Weights of a small image denoising model.
Model: 1.49M parameters, 32-pixel images, arch unet, norm batchnorm, widths [64, 128, 128].
Training: soap at rate 0.0016, 33000 steps.
Data: 145000 training examples, 14.6 epochs.
Rows from block 6 of a small image denoising model, named by matrix and row number. Each number is 50 + 10 x the weight over its row's rms, rounded and kept within 0 to 99. All counts start at 0.
Before each channel's rows are labels from the 100 images, of 14976, where the channel reaches its highest value: "responds to" is what is common among them. Only what is clearly more common there than usual is listed. The data: views of escape-time and Newton fractals.
# conv: 3x3 conv (model.decb.0.0.conv.weight, 128x256x3x3, each kernel summed), inputs 104-155

responds to: pastel; Julia set
conv.103:46 36 51 46 43 52 45 62 27 51 54 62 42 59 54 41 46 55 64 68 54 51 58 61 39 54 50 45 54 43 50 45 62 57 53 31 58 32 62 53 50 53 53 51 45 41 42 38 57 62 53 48

responds to: tricorn; pastel
conv.50:37 75 34 40 44 29 27 58 48 52 46 45 55 54 44 50 47 48 59 46 40 49 47 47 49 48 61 54 56 54 48 67 30 27 63 58 35 35 55 46 49 45 65 61 45 57 47 47 51 37 41 45

responds to: pastel; grey
conv.38:58 26 48 38 63 55 64 59 54 44 45 42 27 70 57 47 56 58 60 45 65 54 70 68 45 55 55 42 39 57 51 51 51 46 52 64 39 44 57 55 60 55 46 50 59 45 60 53 39 64 48 44

responds to: grey; Mandelbrot set; Julia set
conv.24:66 34 28 52 49 31 48 17 49 62 51 43 50 73 56 34 57 53 63 39 56 54 57 34 54 49 52 43 54 46 47 49 48 51 41 49 44 31 39 48 57 43 54 43 51 48 48 45 39 41 45 46

responds to: grey; pastel; Newton basins of five roots
conv.107:81 52 31 57 66 59 48 35 63 58 48 58 61 68 66 51 43 39 43 53 58 52 48 67 51 65 45 44 33 47 39 62 55 56 64 49 55 52 57 42 54 51 50 38 45 76 40 35 63 44 31 49

responds to: vivid
conv.92:50 42 43 43 42 36 64 61 38 46 55 47 59 51 64 46 54 44 48 48 39 47 39 67 59 39 38 51 53 35 55 52 42 84 66 44 60 53 46 36 50 70 42 38 46 50 45 56 58 47 45 56

responds to: vivid
conv.31:41 45 54 38 39 47 62 39 57 69 62 38 46 55 50 70 52 43 41 55 46 53 43 40 53 62 54 22 49 55 52 56 48 57 66 45 51 43 60 54 28 57 35 56 71 57 46 46 76 63 60 53

responds to: Julia set; pastel; vivid
conv.40:58 36 47 46 42 40 57 41 43 37 24 51 56 49 45 60 51 54 59 41 65 52 53 44 55 46 43 39 34 53 58 48 53 71 53 49 61 43 49 49 58 41 48 46 49 45 48 56 50 43 50 50

responds to: Newton basins of five roots; pastel
conv.81:58 63 38 43 55 61 46 56 54 40 48 54 54 57 50 42 48 51 54 37 49 64 51 65 51 54 53 37 57 58 51 72 43 42 53 51 44 64 69 51 44 51 57 61 50 79 43 52 55 35 44 49

responds to: vivid
conv.48:56 59 38 45 63 55 77 41 53 55 38 45 62 46 42 28 59 51 56 71 50 61 53 44 18 58 45 51 51 59 54 49 45 74 38 38 41 57 43 49 47 47 53 53 50 43 61 50 46 62 51 39

responds to: grey; Newton basins of three roots
conv.59:57 42 32 54 71 58 42 67 44 62 59 47 32 64 82 47 48 57 45 60 55 42 57 36 58 61 39 52 48 49 54 44 43 45 49 51 57 32 50 49 53 44 32 48 52 44 56 48 56 45 54 58

responds to: cool
conv.57:41 42 71 40 62 47 64 55 47 59 59 45 48 27 46 54 52 49 58 46 17 64 50 47 46 67 51 54 69 55 60 52 50 58 53 48 43 46 38 59 45 57 50 67 59 41 51 55 49 50 64 49

responds to: pastel; vivid
conv.69:52 43 36 40 66 50 76 39 56 53 46 50 55 47 51 24 62 52 63 48 58 41 60 35 38 50 37 54 49 51 64 52 36 63 42 45 53 44 43 57 46 41 31 60 65 47 51 61 58 65 47 52

responds to: vivid
conv.87:59 45 53 59 54 56 81 42 46 60 37 39 49 28 56 52 48 50 59 43 59 45 68 36 51 67 36 23 56 57 55 46 59 51 44 41 61 47 46 61 40 69 47 53 64 49 36 57 55 66 64 47

responds to: vivid; Newton basins of five roots; Newton basins of three roots
conv.78:61 49 29 41 44 55 41 56 55 57 51 54 43 66 51 36 61 79 39 51 54 42 62 57 57 38 43 36 43 55 45 61 34 54 58 58 44 43 52 51 69 36 60 59 54 53 49 64 31 33 45 44

responds to: warm; vivid
conv.82:59 58 53 65 49 63 44 49 55 51 57 55 42 49 58 50 38 56 48 54 55 53 49 60 52 24 40 60 42 30 50 47 23 52 56 49 53 73 49 49 58 45 43 27 59 50 57 61 25 42 45 57

responds to: grey; Newton basins of five roots; Newton basins of three roots
conv.94:44 33 55 51 50 88 53 56 37 60 43 40 47 65 45 58 62 61 20 61 47 39 67 63 71 61 41 49 52 56 47 43 37 39 41 36 57 59 51 64 41 60 51 57 60 45 57 53 53 49 48 65

responds to: grey; Newton basins of three roots
conv.54:40 74 47 42 52 31 47 50 46 50 43 41 41 59 53 37 73 53 52 46 30 44 51 57 49 49 47 57 63 56 49 52 44 43 46 15 38 31 65 50 49 51 33 54 45 60 55 53 48 42 47 52

responds to: vivid
conv.42:69 64 49 38 41 49 80 46 45 76 51 63 72 57 52 38 52 46 50 65 51 52 45 58 49 53 59 48 45 54 57 53 52 33 53 48 54 50 60 45 46 78 52 44 61 47 39 54 56 58 49 70

responds to: Newton basins of five roots; vivid
conv.70:64 35 71 76 56 61 62 43 41 37 27 36 43 37 49 51 41 40 38 63 52 46 46 52 50 47 47 50 54 50 56 43 77 36 52 46 47 32 43 47 55 52 41 40 50 54 49 57 56 47 59 51

responds to: Newton basins of three roots; vivid; Newton basins of five roots
conv.58:48 54 37 59 55 83 48 62 42 43 50 56 36 46 48 43 34 67 39 50 79 37 58 29 51 50 49 45 47 51 51 44 46 38 44 42 50 53 61 55 47 62 52 56 44 57 51 49 49 50 47 54

responds to: dark
conv.79:50 51 69 46 57 36 49 45 53 45 37 49 46 52 40 49 56 53 59 37 48 46 57 40 54 56 53 38 57 61 47 73 47 32 51 34 43 29 45 45 48 43 53 43 46 80 47 49 51 49 42 49

responds to: cool; vivid
conv.80:52 53 59 72 49 55 47 46 49 55 53 59 39 45 55 52 44 56 46 54 49 47 61 58 50 33 32 30 53 62 51 59 74 49 71 53 43 60 47 60 41 59 46 20 59 77 50 39 64 52 40 46

responds to: grey
conv.76:26 39 69 50 49 39 60 59 38 46 56 43 39 29 38 43 56 58 52 49 46 51 51 23 44 36 55 57 67 50 71 37 42 49 44 52 47 41 38 59 45 53 52 58 49 27 56 65 39 49 71 49

responds to: Newton basins of five roots; Newton basins of three roots; vivid
conv.66:50 50 77 71 54 64 50 33 47 42 57 54 44 27 41 36 43 49 44 65 58 44 60 47 54 60 49 35 62 49 45 45 42 35 34 52 49 37 34 57 45 50 52 56 55 58 56 55 54 33 51 61

responds to: tricorn; Newton basins of three roots
conv.17:45 46 38 37 63 30 47 45 61 63 46 53 47 65 56 53 66 60 64 38 44 64 44 48 52 56 47 46 60 52 51 62 40 48 65 56 44 31 53 53 56 49 49 58 50 58 45 37 45 45 47 47